{"crop_scale_min": 1, "targets": ["kind", "palette"], "stem": "deep", "widths": [64, 128, 256], "init": "small_normal", "muon_scale": "match_rms_adamw", "orthogonalizer": "newton_schulz_5", "adamw_lr_other_params": 0.0026, "grad_clip": 1.0, "l1_shrink": 0.03, "lr_schedule": "step"}
Rows from block 2 of a small image classifier, named by matrix and row number. Each number is 500 + 50 x the weight over its row's rms, rounded and kept within 0 to 999. All counts start at 0. Numbers have three digits each.
After each channel's rows are labels from the 100 images, of 14848, where the channel reaches its highest value: "patch colour" is the nearest of a few named colours to the mean colour under the peak; "responds to" is what is common among them. Only what is clearly more common there than usual is listed. The data: views of escape-time and Newton fractals. In brackets: how many of the 100.
# conv: 3x3 conv (model.blocks.2.conv.weight, 64x64x3x3, each kernel summed), inputs 0-63

conv.5:494505493576495500507499499501455504394499503525492500506481829508500498500500499509504496500500521493503417500524584506481514500440415498507500500535498493447498500498500491500499484495500500
patch colour: black (98)
responds to: dark (84)

conv.43:551645465505515614586503506633465493499499422408403523545525461479500478500516481508523499505464517503515494552485501527531595527529501466498500500612527491507502500504500561470512459339491500
patch colour: pink (38)
responds to: pastel (64)

conv.6:511521502510514426404491500470613503499496477627550505529506537456500465500525479489501505459500543509554484425492502404463424569589500465478500509372631491496410500425498431478510533579466500
patch colour: brown (45)
responds to: grey (62); Julia set (26)

conv.36:472533474498495524523599501523472482501506483491705449525429478507500362500499400446499499363500506490523498353498501495460454519491500503502500500482421501474434500491500467503479494552487500
patch colour: grey (41); pink (33)
responds to: pastel (55); Julia set (27)

conv.49:494507612485529500483502531499510463471617499498503513518498493507500518500504496503495501503498495499503560499498535497500501473511152490514500500504499501520501500484500501501499500495508500
patch colour: black (88)
responds to: warm (79)

conv.52:500474500500500500500488500508500547500500500500500500484500502500500112500500505531500512500500520540512476500500500500500500500500500500500500500499457500500500500500500500500500500498500500
patch colour: green (25)
responds to: grey (61); vivid (39)

conv.37:497497524508504490469499488499494289513260514497500501502487498502500412500500536504622500496510635476508508495488500499506498491505411483504500504459502497481496500484500498468501508512502503
patch colour: green (52)
responds to: vivid (97)

conv.8:301452480530520454620505493496491501499518530374482514480517501502500386500460509407502557579501497524487528499538502486479466499516502423513500508636482503504502500532499453501386474480487464
patch colour: blue (29)
responds to: vivid (52); Newton basins of five roots (35)

conv.21:480463498499543505485486497482449530503502500471481479456257495517506275500500493473500497439500519499510513523505500544510498554504500488516500513569382510508483500527507456494459445520503511
patch colour: green (28)
responds to: vivid (65)

conv.35:504495500175538501508500501515499306498503497499500500494499502500500455500501497499498480492509500503500500500503500503500495481497500511499500537508479500596499500517500497498500497498500500
patch colour: purple (46)
responds to: vivid (92)

conv.27:496500493500501500504500501501497294500229499496500493501503500501500431500500496501572499499498589604495512498500500493499499502506412499500500510491418500507500500498500498491499490500496500
patch colour: green (51)
responds to: vivid (99)

conv.0:506483502500455518403492500499481486500499477473478495481497501525500409500496504407496537511500495477504498486498505486505425497485501770508500417490521502497576500368495482508616478530510500
patch colour: purple (33)
responds to: vivid (74); Newton basins of three roots (31)

conv.44:507521526503473489501500500426498504500498489605554493602501509532500482500516476447507500218521503489512499612501500507489469438497500544530500506522407513508492500532498466514522598479497501
patch colour: grey (36)
responds to: pastel (46); grey (37)

conv.16:519436530501564508463498500494398515490451474387417498442546520480500432500500464621493507571459503539514519494522501555596481419387511539522500511498482527569477500518500417391495361521497500
patch colour: brown (51)
responds to: pastel (33); Julia set (31)

conv.17:469754506505498432492500504479456496500500467423644458426445496520500380500502492456499517468500493486484499450486502425496464480487500488510500501453414501489463500557485475492469466445487498
patch colour: brown (48); grey (40)
responds to: pastel (54); cubic Julia set (28)

conv.63:503558466530504543575471499457321514497498388655563490471491438474500421500501487563506490494488497550492501495510514492542511540468502515484501502490491483536497500488500333445496380493497500
patch colour: grey (40); pink (35)
responds to: pastel (63); Julia set (40)

conv.19:441526503500518501384494493513511477502505493423380507425457491501500521500407388436499511480503462500558513488506499478490439460353499544561500406572438510490490500359501437493557546531496499
patch colour: blue (28)
responds to: vivid (72); Newton basins of three roots (32)

conv.48:502488490513545444485497493458522508502493572394513497467512525468500300500500522479495519492509502470480499510501500519488350398452501544507500498476587585488476500547482485389426562430421509
patch colour: black (71)
responds to: vivid (33)

conv.51:413499509498489449587449500546473496510502483519484523454517504479500457500617468461499533523510516492502486519502500485489493420603485267507500396589438501491409500558499489512491533475442500
patch colour: green (29)
responds to: vivid (82); Newton basins of five roots (42)

conv.58:495510501354481480547591499546465518500468555499497494527577505483500329500495480477528492590501497509501491526463501500403459496478484503462500502480299498495540500499500515503547455602484502
patch colour: black (97)
responds to: Julia set (34)